{
  "arch": "resmlp",
  "norm_position": "sandwich",
  "mlp_ratio": 6,
  "width": 192,
  "beta2": 0.95,
  "learning_rate": 0.004,
  "beta1": 0.9,
  "precondition_frequency": 50,
  "max_precond_dim": 1024,
  "adamw_lr_other_params": 0.00083,
  "max_grad_norm": 0.5,
  "epochs": 26.7,
  "decay_fraction": 0.2
}
Rows from block 5 of a small image classifier, named by matrix and row number. Rows with one number belong to one neuron. Each number is 128 + 32 x the weight over its row's rms, rounded and kept within 0 to 255. All counts start at 0.
After each neuron's rows are labels from the 100 images, of 14848, where the neuron reaches its highest value: "strongest on" is what is common among them. Only what is clearly more common there than usual is listed. The data: gratings and oriented noise at many angles and scales. In brackets: how many of the 100, against the usual share in percent.
# fc1: MLP up (model.blocks.5.mlp.fc1.weight, 1152x192), inputs 0-38
# fc2: MLP down (model.blocks.5.mlp.fc2.weight, 192x1152, transposed), outputs 0-38

fc1.205 [132 133 102 137 149 196 154 134 135 136 134 190 121 152 109  89 128 154  76 125 131 131 142 212 152 116 169 124 147  85 135  86 111 144 114 168 113  92 129]
fc2.205 [120 102 139 118 128  68 142 121  64 161 147 131 126 108 154 177 121 129 171 145 101 141 138  62 136 109  86  89 189 132 145 117  87  42 113 115  95 119 117]
strongest on: square grating (90 vs 16.6); coarse (90 vs 19.9)

fc1.697 [180  92 115 147  94  59  83 138 103 113  86  86 182 166 146 150 126 124 118  80 113  91  97 124 102 152 148 175 115 116 104 122 143  98 115 101 119 122  90]
fc2.697 [113 159 164  33  61 115 109  86 117  95 100 138 148 155 126 184 140 106 118 154 102 120 142 135 126 176 105 114 179 113 113 110 107 100 173  88 127  60 112]
strongest on: very fine (100 vs 19.6); filtered noise (99 vs 17)

fc1.693 [152 154 131 111 146 119  82 124 160 154 109 170 151 160 102 176 201 133 172 130 117 100 117 154  73 158  98 165 110 142 149 148 134 135  78  92 102 124 120]
fc2.693 [126 137  90  99 108  97 171 105 160 132 159 124 102 143 110 129 183  93 120  98  93 108 137 126 150 128 107 177  88 141 116 121 125 132 151  71  82 198 151]
strongest on: dashes (98 vs 16.9); coarse (98 vs 19.9)

fc1.672 [124 145 111 132  93  96 177 158 147  77 134 189 143 109  91 103 112 195 167 129 153 125  98 164 140 130 168  71 118 122 108  73 165 128 127 163 118 106  80]
fc2.672 [138 158 115  89 121 113 108 201 133 154 117 122 226 122 129 103 177  54 135 124 159  89 116 156 117 178  92  95 144 161 122 140 192 123 128 156  99  97 126]
strongest on: coloured (81 vs 49.8); fine (58 vs 20.1); filtered noise (37 vs 17)

fc1.476 [202 132 128  99 129 139 112 119 160 186 156  68  86 100  82 135 127 150 184 122 108 125 181  87 198 115 106 114 165 188 132  52  82 122 120 149  99 126 147]
fc2.476 [104 121 160 117  91  68 125 154 139 108  40 141 116 136 162 150 129 136  78 120 127 157 124 123 167 117 168 141 172 116 112 121 127 129 117 138 161 173 124]
strongest on: noisy (93 vs 29.7); fine (69 vs 20.1); windowed patch (68 vs 16.4)

fc1.79 [ 90 112  52 141 149 165 143 120 119 126 136 132 136 115  76 136 146 109 104 131  55 124 157 151  92 139 127 141 152 116 179  94 160 107 103 137 116 129 106]
fc2.79 [107 115 114 131 128 135 143 198 145 129 116 162 105 124  90 113 160 135 106 150 153  93  38 157 110 147  94  81 147 110 144 142 117 115 155 115 134  86 113]
strongest on: coarse (64 vs 19.9); sawtooth grating (41 vs 16.5); filtered noise (39 vs 17)

fc1.174 [ 66 147 158  94  82 135 182 108 101 163  70 139 175 119 131 144 102 115 107 138 142 151 113 175  87 196 101 115 130  60 152 136  57 143 149 133 113 121 131]
fc2.174 [144 183 105  76  80 141 125 169 176 177 137 103 179 127 123 122 196  75 137 104 112 133 133 112 122 150 122 125 114 167 119 134 177 138 106 132 134 108 119]
strongest on: noisy (77 vs 29.7); very fine (73 vs 19.6)

fc1.259 [ 99 116 157 124 124  72 105 125 150 132 157 105 151  86 118 116 150 150 168 184 100  96 157  99  80 146 101  67 170 155 143 108 109 115 109 105 134 119  99]
fc2.259 [118 187 107 120  99 142 103  79 201 183  82 157 102  93 163 136 107 131  84 109 144 101  74 130  94 115 110 125  90 150  99 109 152  98 109  65 144  97 100]
strongest on: filtered noise (48 vs 17)

fc1.761 [170  89 128 156  94  70  97 137  92 103 112  87 185 156 154 152 126 108 120  88 108  96 107  96  99 148 125 160 118 109 104 125 142  91 105 122  99 141  93]
fc2.761 [115 170 174  36  67 131 102  96 125  96 103 123 152 177 132 210 144 117 122 149 114 136 147 133 122 178  99 126 181 118 110 100 121 108 147  76 135  64 112]
strongest on: very fine (100 vs 19.6); filtered noise (80 vs 17)

fc1.632 [118  73 165 181  67 117  98  89 142 134 167 118 111  95 140  99 118 109 148 124 172 111 142 166 182  85  72  95 150 139 143 145 133 159 139 153 119 121 188]
fc2.632 [107 161  85 100 197 158 152 133 115 169 113 129 133 152 100 116 126 160 106 112 130 120 104 138 154 120 133 166 139 101 105 116 115 133 104 194 180 161 107]
strongest on: very fine (87 vs 19.6); low contrast (72 vs 29.6); windowed patch (58 vs 16.4)

fc1.104 [155 131 137 163 158 171 114 200 104  95 175 102 104 100  50 134 144  72 161 116  74 101 199 147 139 144 136 145  92 132 123 123 135  91 127 163 122 133 200]
fc2.104 [130  97 169 152 151 164 176 162 126 101 114 145 131 153 116 121 171 129  82 161 132 119 105 130 111  87 146 138 167 137 104 105 122 158 129 134 141 134 107]
strongest on: noisy (90 vs 29.7); very coarse (65 vs 20.4); windowed patch (63 vs 16.4)

fc1.194 [119 141 128 102 140 172 111 157 175 102 151 137  61 157 160 147 121  74 142  98 117 130 108 123 164 136 126 151  88  75 137 161  90 120  91  56 157 146 140]
fc2.194 [ 79 115 146 143 123 126 155 130  87 116 122 140  99  83  96  68 124 118 142 101 145 152 141 138 120 167 169  67 181 135 166 156 129 147 132 145 105 174 131]
strongest on: fine (100 vs 20.1); sawtooth grating (58 vs 16.5)

fc1.364 [118  89  91 112  66  87 162 167 148 109 112 154 210  93  82 154 170 117 173 106 106 137  77  98 182 141 127 126 147  91 145 167 134 111 133  84  93 151 101]
fc2.364 [141 184 126  72  96 144  81 112  81 128 167 118 230 152 153 194 166  99 166 124 151 185 182 115 104 159 118 119 129 143 103 121 153 101 146 138 128  87 120]
strongest on: coloured (92 vs 49.8); filtered noise (65 vs 17)

fc1.592 [ 91 104 105 139 132 152 157 119 114  52 181 130 126 138 107 188 206 139 162 109 109 123 154 173  81 142  99 136 135 121 107 104 122 148 106 130  99 152 130]
fc2.592 [ 98 157 117 121 106 122 183  74 222 128 114 138  76  87 108  85  70 186 147 158  87 176  94 127 135 122 171 131 108 122 132 203 203 113  94 105 119 156 131]
strongest on: filtered noise (65 vs 17); very coarse (44 vs 20.4)

fc1.521 [114 109 113 163 123 182 116 162 140 157 106 112 119 138 140 158 156 129  72 162 170 147 188 149 178 115 117 122  98 130 142 153  55  85 177  59 168  97  45]
fc2.521 [129 201 111 149 157 136  63 111 114 159  56 175 161 173 139 151 169 146 115 114 106 134 108 112 108  91 144 138 122 122  92 103 150 165 137 235 153  96 151]
strongest on: noisy (69 vs 29.7); low contrast (64 vs 29.6); windowed patch (63 vs 16.4)

fc1.256 [151 143 165 143 146 100 106 130 161 138 128 167 128 124 140 162 169 149 158  54 121 120 120 123  85 112 135 163 103 102 116 116 134 157  57  94 103 156 189]
fc2.256 [141 142 120 116 130 149 132 133 158 146 128 150 102 132 176 142 196 145 148 129  61 129 108 120 156 119 127 107 116 135 125 121 175  72 111 148 108 182 103]
strongest on: dashes (98 vs 16.9); coarse (98 vs 19.9)

fc1.494 [ 77 123 109 101 123 171 169 119 112  88 180 169 131 142  57 156 173 100 109  82  92 115  85 135 155 137 134 173 139  67 150 146 166 133  97  93 168 124 116]
fc2.494 [133 104 117  88 126  95 162 158  93 181 105 163 119 137 152 149  93 117 106 185 125 138 104 103 129 153  95  57 114 125 127 124 129  79  95 115  95 126  89]
strongest on: coarse (93 vs 19.9); coloured (78 vs 49.8); dashes (52 vs 16.9)

fc1.342 [146 186 141  71 139  99  96 149  87 177 182 111  92 135 199  88 195 185 115 124  72 136 119  59 186 130  39 193 143 168 167 130 145 134 127 132 122 139 141]
fc2.342 [105 126 153 116 145 150  93 188 132 112 122 144 108 104  96  99  73 145 107 110 139 224 127 164 172  98 123  76 105 146 110 111 111 124  88 161 144 127 148]
strongest on: very coarse (46 vs 20.4); sawtooth grating (42 vs 16.5)

fc1.242 [ 77 140 123 137 116 102 156 128 135 138 109 199 128 108 119  75  95 147 142 147 111 151 106 177 125 195 146 102 137  63 126 117  85 117 128 166 106 130 120]
fc2.242 [163 159  98  82 110 154 139 182  89 161 110  99 131 131 141  89 179  60 100 105 148 134 147 134 140 168 117  90 139 179 112 155 219 110 118 120 121 101 134]
strongest on: very fine (50 vs 19.6); fine (47 vs 20.1)

fc1.233 [145  87 156 187 144 120  59 123 145 142 143 108 151 153  76 163 132 109 131 112 187 117 160 174 151 146 112  82  97 112 172 148  75 175 153 139 128 124 170]
fc2.233 [163 131 101 118 150 139 131 110 145 141  82 127 112  87 142 110 136 130  69 101 202 118  83 150 131 125 149 126 155 136 128 156 136 107  85  96 160 122 127]
strongest on: medium (92 vs 20)

fc1.576 [138  94 137 101 143 133  91  89 145  71 125  91 132  93 145 120 170 121 115 124 129 151 132 122 203 103 112 104 112 144  95  64 105  77 190 130  91 156 104]
fc2.576 [154  40 164 146 120  96 161 100 195  77 130 141  79 164 123 149  89 130 187 198 127 161 157  96 120  92 134 120 164 132 108 138  81 160 100 170 119 131 121]
strongest on: low contrast (80 vs 29.6); windowed patch (68 vs 16.4); medium (57 vs 20)

fc1.678 [192 155  99  96 134 155 112 108 144 119 153  89 152 142 168 139 111 134 106 122 132 154 150 171 134 135 151 129  86  75  74  29  75 116 155 160 117 113  97]
fc2.678 [105 143 116 139 155 157 139 102 131 165 139 112 161 115  90 168  55 112 112 145 115 124 116 125  70 148 127 113 118 114 126 118 142 132 139  97 129  90 140]
strongest on: square grating (55 vs 16.6); very coarse (53 vs 20.4); coarse (46 vs 19.9)

fc1.10 [161 109 105 116 147 186 128 125 184 158 136 113 150  87 152 139 146 202 130 133 100 105 137  97 204 165  89 192 143 141 148  99 117  95 127  88 120 146 126]
fc2.10 [140 125 143 100 170 146 149  85 135 101  69 130   4 163 139  78 202 122 101 127 150 122 112 139  97 152 139 165 126 106 132 100 160  92 173 148 123 133 130]
strongest on: filtered noise (43 vs 17); very fine (42 vs 19.6)

fc1.108 [100 147 116 129 149 228 161 118  97 118 124 105 148 111 134 141 178 170 130 159  88 105 153  49 172 154 110 152 166 133 157 153 136 117 179  86 160  59 110]
fc2.108 [148 124 151 158 184 112 165 101 125 155  79 172  95 107 155 177 172 143  98 127 104  75  98 136 124 115 171 142 118 103 155 129 107 128 110 138 145 137 134]
strongest on: coarse (70 vs 19.9); sawtooth grating (40 vs 16.5)

fc1.154 [103 105 147 159 109 179 125 143 177 175 148 103 134 166  88 131 152 100 158 104 153 100 101 138 154 128 112 110  67  94 134 188 140  96 122 100 192 158 153]
fc2.154 [142 170  89  98 167 164 111 152 131 135 131 101  73 103  89  83 178  80 101 129 196 127 134 136 129 117 142 114 152 147 141 117 111 164 132 113 171 149 139]
strongest on: medium (96 vs 20); windowed patch (48 vs 16.4)

fc1.131 [148 123 116 127  94 177 158 117  89 141 137 136 156 137 211 164 128  84  87  92 140 132  81 141 193 128 141 125 101 162  85  76  90 114 194 139 157 159 111]
fc2.131 [130 200 125 103 192 130 166 178 148 160 142 166 178 116  86 175  68 143 128 180 120 127 174  59 124 116 164 123 148 129  88 106 137 122 122  64 118  89 109]
strongest on: windowed patch (74 vs 16.4); very fine (62 vs 19.6)

fc1.132 [ 38 124 143 127 117 162 148 115 120 155  83 172 125 150 157 121  94  95  98 152 151 161 164 184  83 178 135 117 101  79 171 127  61 119 149 123 131 118 112]
fc2.132 [133 158 107 111 103 147 167 166 160 196 156 101 140 119 138 126 171 105 110 119 137 157 129 109 173 157 144  91 132 174 135 106 188 136 128 165 126 149 132]
strongest on: very fine (73 vs 19.6); noisy (68 vs 29.7)

fc1.568 [ 91 143 132 119 142  98 129 128 164 127 148 158 117 166 137 154 166 140 108 129 100 150 112 158 144 136 147  99 227  70 171 116 170 137 106 107 162 108 130]
fc2.568 [133 145 125 113 102 104 113 177 104 123 151  38  92 154 142 159 118 176 124 116  60  92 126 121 122 103 137 122 118 127 102 119 148 144  64 113  88  79  75]
strongest on: very fine (91 vs 19.6); windowed patch (90 vs 16.4)

fc1.344 [130 145 128 126 109  91 131 168 107 113 145  84 128 129 170  78 128 163 134 122 115 136 109  88 177 122 107 169 195 148 157 195 152 124 157 102 137 106 135]
fc2.344 [ 82 159 139 114 155 158 105 157 151  90 132 191 126  89 109 117 132 119 174 103 127 135  76 173 153 144 117  94 111 151 182 105 116  69  57 151 121  91 187]
strongest on: noisy (60 vs 29.7); coarse (50 vs 19.9); filtered noise (43 vs 17)

fc1.12 [122 159 133 133  79  68 157 160 124  95  99 180 157  84 111  81 111 182 118 192 182 145 140 156 186 136 118 102 128 125 117 117 117 134 141 155 108  99 115]
fc2.12 [152 163 124 109 127 173 133 139  96 123 114 139 197 150 130 150 195  65 109 107 119  77  69 162 141 153 110 127 146 147 110 168 157 130 155 116 135  96 107]
strongest on: filtered noise (47 vs 17); very fine (44 vs 19.6)

fc1.588 [141 163 113 126 154 138 163 115 123 243  81 100 134 138  91 152 126 163 105 101  77 145  83  84 168 132 116 142  92 174 175 111 130 115 166 166 158 139 137]
fc2.588 [151 137 108  50  62  85 126 136  64 119 107  71 188 108  56 134 106 102  92 140 172 122 160  77 133 149  98  92  96 154  76 108 135 133 182  97  81  87 154]
strongest on: filtered noise (95 vs 17); fine (82 vs 20.1)

fc1.638 [151 111 106 123 139 142 173 158 100  81 165 127  81 159 119 127 130 109 174 141  65  76 140 136 110 149 103 131 136  89  95 173 150 142  77 158 106 131 197]
fc2.638 [134 180 140 109 159  96  79 186 255 138 130 156 160 138 113 169 181 126 118 115 124 105 111 173 102 140 165 153 145 100 141 117 115  97 123 114 129 145 108]
strongest on: noisy (81 vs 29.7); very coarse (60 vs 20.4); windowed patch (47 vs 16.4); scale: coarse (40 vs 19.9)

fc1.113 [190 145 115 175 104 153  85  95 162 121 144 135  88 182  91 155 186 183 137 110  98 140 147 142 137 147 154  80 126 167 203 122  45 147 137 111 130  80 103]
fc2.113 [ 75 153 180  89 156 147 109  85 147  98  96 102 121 156 153 199 132  76  96 103 137  81 120 130 159 179  81  84 176 154 112 113 116 154 129 127 155  87 119]
strongest on: fine (67 vs 20.1)

fc1.606 [128 208 123  99 146  97  95 150 101 118 136 168 123 132 140 113 155 148 135  64 104 189 142 167 194 144 155 151 135 158 135 166 119 131  89  93 144  85 188]
fc2.606 [100  27  95 102 182 163  81 124 172 123 137  86 137 134  59  95 106 138 107 138 159 214 107 126 166 105 132 162 123 165 171 113 120  89 153 176 120 192 128]
strongest on: medium (99 vs 20); windowed patch (98 vs 16.4)

fc1.46 [111 124 158 156 135 123 108 145 130 101 102 150 131 102 170 106  50  84 148 183 126 165 147 132 165 180 135  83  98 108 162 163 118  80 123  81 117  88  79]
fc2.46 [154 170 104 101  94 137 184 119  70 116 159 130 154 153 172 184 137 130  78 135 140 155 101 124 165 132 128 128 128 114  82  74 196 123 158 182 143 133  83]
strongest on: filtered noise (55 vs 17)

fc1.17 [ 97 145 139 157  92 132 114 145 175 107 130 102 130 201 120 122 155 138 155 121 133  87 133 162 143 123  95 138 100 109 155 178 160  37 119 113 162 163 127]
fc2.17 [110 135  75 122 158 140  83 132 104  97 151 148  60 104 109 104 111  65 134 121 152 111  85 124 130  99 149 126 149  97 173 161 157 153 117  98 117 153 143]
strongest on: medium (94 vs 20); stripes at 45 degrees (25 vs 8.6)

fc1.731 [149 154 104 152 108  99 180 120 140 117  92 159 133  49  85 133 129 134 126 185 200 152 154 172 116 172 125  41  89 126 151  64 127 166 168 131 113  82 118]
fc2.731 [108 161 144 107 104 128  73 111 207 149 104 172 255 139 121 147 166  74 109 114 141 118  58 108 165 149 125 125 135 165 127 135 149 169 158 121 108 139  73]
strongest on: coloured (75 vs 49.8); filtered noise (56 vs 17); fine (46 vs 20.1)

fc1.30 [122 109 134 171 116 233 179 134  93  94 163 134 144 144 167 113 111 131  95 130 141  81 169 159 154  91 201 183 102  99 169 141 156 122  85 142  80 139 123]
fc2.30 [179 123  92 103 137 104 168 101 142 205  95 143 120 126 157 173 163 105 104 184 147 129 125 128 124 152 111  77 129  98 123 102 103 114  98 168 133 112 109]
strongest on: sawtooth grating (86 vs 16.5); very coarse (65 vs 20.4)

fc1.31 [177  59 136 136 112 141 103 132 110 109 160 123 151 123  96 113 118 103 139 100 152 128  78 155 105  99 112 181 131 116 105 116 122 178 172 170 110  88 103]
fc2.31 [129 170 110 102 115 151 131 137 121 236  78  77 113  99 142 110 139 128  88 137 131 102 149 119 169 103 143 118  74 145 198 151 152 136 157 154 150  90  87]
strongest on: very fine (96 vs 19.6); windowed patch (71 vs 16.4); low contrast (66 vs 29.6)

fc1.539 [ 81  87  90  61 100 145 107 166 122  79  92  74 118 153 137 148 120 134 139  68 100 168 151 156 113 134 146 169  98 156  97 142 158 185 107 132 177 111 164]
fc2.539 [125 106 143 129 110 131 177  90 158  95 102 157 217  87 150 172 153 157 153 154  86 122 134 174 164 136  65 141 134 168 173 166 103  96 114 158 114 150 144]
strongest on: windowed patch (66 vs 16.4); medium (60 vs 20)

fc1.77 [152 175  98  95  64 104 148 173 133  89 113 176 165 127 111 134 125 146 112 209 156 130 135 165 113 188  95  75 100 125 175 151 113 140 157 166 125  69  76]
fc2.77 [130 162 113 112  98 142 138 130 110 170 131 100 238 142 108 153 222  81 135  94 139 127  87 117 114 188  67 125 161 139 111 150 153 155 178 145 122 131 121]
strongest on: fine (48 vs 20.1); very fine (42 vs 19.6); sawtooth grating (38 vs 16.5)

fc1.471 [ 66 121 156 118 130 165 166 134 131 101 118 183 141 155 106 137 120 110 129 123 165 151  88 208 150 176 128  72 103 101 140 129 129 115 153 127  86 121 123]
fc2.471 [112 167 107 118 130 123 124 153 103 130 141 150 176 133 115  87 198  82 161  97 146 128 119 128 127 118 125  95 151 169 126 134 148 124 115 104 101 161 124]
strongest on: fine (55 vs 20.1); very fine (42 vs 19.6); sawtooth grating (41 vs 16.5)

fc1.510 [160 100 141 138 135 154 116 109 156 113 116 120 135  96 166  90 110 125 150 177 108 130  41 140  84 114 144 171 136 167 122 127 161 147 132 153 188 103  76]
fc2.510 [139 171 166  68 152 161 100 162 229 125 124 111 204  98 135 143 158 138 146 116 154  85 104 176 165 108 124 103 124 160 145 152 170 111 124 108 156  79 144]
strongest on: coloured (82 vs 49.8); very fine (64 vs 19.6)

fc1.239 [ 31 122 139 130 122 166 150 128 123 145  93 168 108 143 145 106 104  99 102 157 159 169 169 190  82 180 139 101 106  87 171 125  66 126 150 139 126 121 107]
fc2.239 [135 147 100 115 123 157 160 160 162 197 151 110 133 114 138 114 162 100  98 103 124 149 121 108 193 156 136  78 146 178 139 108 192 122 122 163 139 155 115]
strongest on: very fine (63 vs 19.6)

fc1.280 [112 179 106 110 148  94 183 186  69  63 137 177 134 136  92 126 124  78 129 105 134 142 100 109 124  90  92 115 144  93  80 110  65 111 123 117 138 198  94]
fc2.280 [163 115 140 112  95 179 127 120 196  90 126 115 115  41 132 119 119 167 152 135 114 141 150 141 140  75 113 108  87 119 117 182 186 120 176 123 138 156  66]
strongest on: coloured (97 vs 49.8); fine (90 vs 20.1); square grating (54 vs 16.6)

fc1.679 [142 138 179 110 182 158 141 156  83 197 114 136 117 160 111 148 126 102 115 121  92 152 116 102  61  81 147 151 153 132  77 139 103 177 107 121 145 149 105]
fc2.679 [194 168 148 165 115  91 150 138 172 114 152  89 116 159 145 122 153 124  81 108 118 121 132  44 188 149 120 175 104 140  82 108 131 135  83 112  95 183 160]
strongest on: dashes (100 vs 16.9); very coarse (100 vs 20.4)

fc1.437 [167 152 188 106 167 170 134 113 115 162 138 125 111  95 114 148 160 117 156 147 137 171  75  87  85 123 119 114 150  99  64 150 127 162  99 125 173 141 143]
fc2.437 [153 150 104 129  99 137 164 138 163 144 154  92 131 141 149 119 198 113  93 165  89 124 144 114 145 148  84 167  78 173  99  87  91  79 100 115 107 130 125]
strongest on: very coarse (100 vs 20.4); dashes (86 vs 16.9)

fc1.603 [120 125 110 117 117 172 122 129 196 134 142 183 101 102 182 201 213 135 126  87 204 137  54 151 176 111 128 166  76 143 151  71  51  93 102 131 111 149 127]
fc2.603 [135 177  93 101 197 128 179 152 145 183 161 100 147 135  50 122 144 123 109 189  63 114 154  96 105 119 144 102 121 152  97 124 123 117  85 116 154 122  89]
strongest on: dashes (49 vs 16.9); medium (43 vs 20)

fc1.156 [147  93 146 173 176 238 126 108 101 102 150  85  86 137 151 144 136 133  73 143 125  82 128  93 149 101 125 211 182 140 159 118 103 136 135 103 129 153  96]
fc2.156 [167 134 116  95  85  81 168 193 149 171 164 114 152 169 124 192 150  67 107 190 142 143  71 145 128 158  95 117  97  84 133 101 132 128 138 125 107 128 102]
strongest on: sawtooth grating (86 vs 16.5); coarse (69 vs 19.9)

fc1.312 [157  89 110 150 119 128 137 172 145 183 168  92 139 111 104  90 148 205 130 144 152  99  96 141  81 161 166 129 104 141  86  78 118 149 119 103 131 138 173]
fc2.312 [128 130 198 125 132 148 103 112 154  87 125 191 123 115 167 159  87 110 189 109 121 136 114 171  75 141  99 143 155 102  93 160 152 104 117 105  79 138  60]
strongest on: fine (85 vs 20.1); low contrast (68 vs 29.6); sine grating (37 vs 16.6)

fc1.85 [ 86 168 131 155 144 138 120 139 136  97 176 117 113 112 123 146 134 141 154  87 115 144 120  95  65 140  94 191 195 123 116 134 145 178 141 118 158 163 216]
fc2.85 [119  79  83  82  49 145  92 181 151  63 151 116 154 109 114 145 106  93 153 140 123 251  96 123 151 150  81  96 120 137 125 147 117 114 147 119 130 118 125]
strongest on: coarse (84 vs 19.9); sawtooth grating (68 vs 16.5)

fc1.162 [198 101 128 185 108  80  98  98 143 130 172 129 137 137 103 166  73  79 106 112 192 119 143 129 166 148 108 124 155 186 163 160  89 176 164 178 165 134 148]
fc2.162 [111 168 125 131 144 136 102 149 161 165  74 148  89 171 166  93 181 143 121  98 207 118  88 168 190 103 146 111 137 125 152 155 131 152 114 147 196 123  91]
strongest on: filtered noise (46 vs 17)

fc1.541 [123 133 173 124 119  98  96 127 141 128 158 117 154 136 134 168 147 153 158 161  98 151 132 103  87 189  23  72 130 123 165  96 178  93  97  89 120 146 119]
fc2.541 [150 140  83 118 144 103 127 109 191 221 133 127  79  85 169  99 205  96 102 148 136 128 114 102 137 134 123 124  63 174 135  95 109 111 139 103  91  88  86]
strongest on: medium (65 vs 20); sawtooth grating (46 vs 16.5); stripes at 15 degrees (25 vs 8.1)

fc1.535 [120  79 168 105 123  89 100 122 114 127 136 113 171 143 139 137 111 146 167 171 113 138 151  97 117 137  78  53 157 167 176 157 172 154 116  62 102 140  76]
fc2.535 [147 175 120  85 161 127 101 190 112 205 114 105 175 107 176 162 174 102 131 113 106 164 127  98 182 134 151 111 148 147 111  78 120 137 137 118 157  83 143]
strongest on: low contrast (60 vs 29.6); coarse (46 vs 19.9)

fc1.127 [181  52 126 160  58  90 130 123 151 116 150 140 159 131 158 125 152 139 120  87 126  97 111 158 151 110 135 182  76  57  97  94 106 146  83 105 157 172 110]
fc2.127 [130 128 187  78 151 189 127 136 121 110 163  73 122 113 153 115 157 154 150 143 117  90 144  90 117 155 132 111 143 141 150  96 122 112 125  89 108 119  75]
strongest on: sine grating (79 vs 16.6); very coarse (54 vs 20.4); coarse (46 vs 19.9)

fc1.313 [158 108 105 166 161 155 180 118 125  97 141 118 141 153 195 124 120 118 150 109  59  68 136 156 143 137 151 171 103 133 122 172 103 139 124 165  72 132 144]
fc2.313 [148  69 103 135 150 124 155 161 193 166 110 165  98 110  98 139 140 157 112 149 149 162  88 121 152 119 116 126 133 151 129 120  92 131  82 106 144 103  87]
strongest on: sawtooth grating (57 vs 16.5); very coarse (46 vs 20.4); dashes (36 vs 16.9)

fc1.327 [102 156 117 175 174 176 107 182  78 119 132 140  97 116  75 138 164  86 161 123  51  85 160 149  64 159 105 127 170 110 194 101 154 101 119 163 194 109 134]
fc2.327 [111 118 137 146  86 102 165 155 193 129 156 148 186 105 164 121 140 174 102 143  95 106  74 147 152 111 122 126 158 148 164  80  97 131 166  68  97 149  88]
strongest on: filtered noise (74 vs 17); medium (73 vs 20)

fc1.633 [197 114 127 178 123 134 156 144 109  96 186 137 167 176 182 101 116 100  92 142  54  96 136  88 192  98 127 197 155 122  78  76 105 136  90 165 139 187 146]
fc2.633 [105 104  98  79 105 134 148 171  73 192 166 134 106 130 118 148 141 181 146 177 132 116 123 156  71 123 170  87 127  99 122 141 123 108 136  96 112 151  99]
strongest on: windowed patch (94 vs 16.4); very coarse (92 vs 20.4)

fc1.139 [ 93 141 146 160 106  67 119 169 143  78 159 197 119 104  72 154 133  80 156 175 116 107  87 146 142 157 121  96 151 150 131 137 113 124 119 153 161 174 110]
fc2.139 [106 173 170 115 115 112 128 165 129  93 144 165  84 186 148 144 136 154 127 130 150 152  94  56 168 134 120 154 169 144  99 126 114 115 125 150 105 199 147]
strongest on: coloured (95 vs 49.8); very fine (64 vs 19.6)

fc1.336 [156  46 100 114 137  82 164 133 151  80 141 128  82 153 116 138 162 151 113 156  55 180 156 174 130 139 153 155 150  30 103 112  97 125  96 118  97 125 102]
fc2.336 [119 130 151  99 142 143  87 151 127 149 145  99 236  62 186 147 129  85 115 106 139 122  93 101 108 154 125  86 126 174 153 122 136 119 178 125 103 120 109]
strongest on: coloured (97 vs 49.8); fine (72 vs 20.1); low contrast (63 vs 29.6); sine grating (55 vs 16.6)

fc1.345 [180 151  76  83 133 145 115 113 147 133 141  81 129 150 197 128 109 121 126 127 114 170 132 161 126 122 138 108 112  95 109  37  58 110 136 169 112 104 111]
fc2.345 [120 156 103 130 149 165 127  93 124 148 129 130 186 119 110 162 101 105 101 142 132 131 129 129  92 140 115  93 120 132 124 128 154 152 160  98 136  94 140]
strongest on: square grating (68 vs 16.6); very coarse (63 vs 20.4)

fc1.66 [ 83 113 127 140 105 172 121 149 185 147 135 115 137 156 137 116 130  95 111 117 155  97 104 126 152 118  82 129  88  92 173 181 151  98  96 104 176 167 151]
fc2.66 [145 138 110 108 146 146 106 137 107 116 118 117 105 105 107  65 163 103 132 131 185 125 116 114 153 100 114 118 157 160 152 140 114 163 119 130 171 145 135]
strongest on: medium (98 vs 20); windowed patch (40 vs 16.4)

fc1.519 [152 135  92  68 130 123 121 173 140 126 142  85 104 114 191 158  98 115 152 118 121 164 105 130 125 127 136 110 115 114 125  55  61 114 114 142 111 117 140]
fc2.519 [131 172 123 129 137 131 105 113 121 141 108 158 182 125 159 155  89 113  99 135 132 123 179 146 111 131 128 104 115 119 122 144 136 122 169 103 143 104 140]
strongest on: square grating (56 vs 16.6); very coarse (53 vs 20.4); stripes at 0 degrees (29 vs 8.5)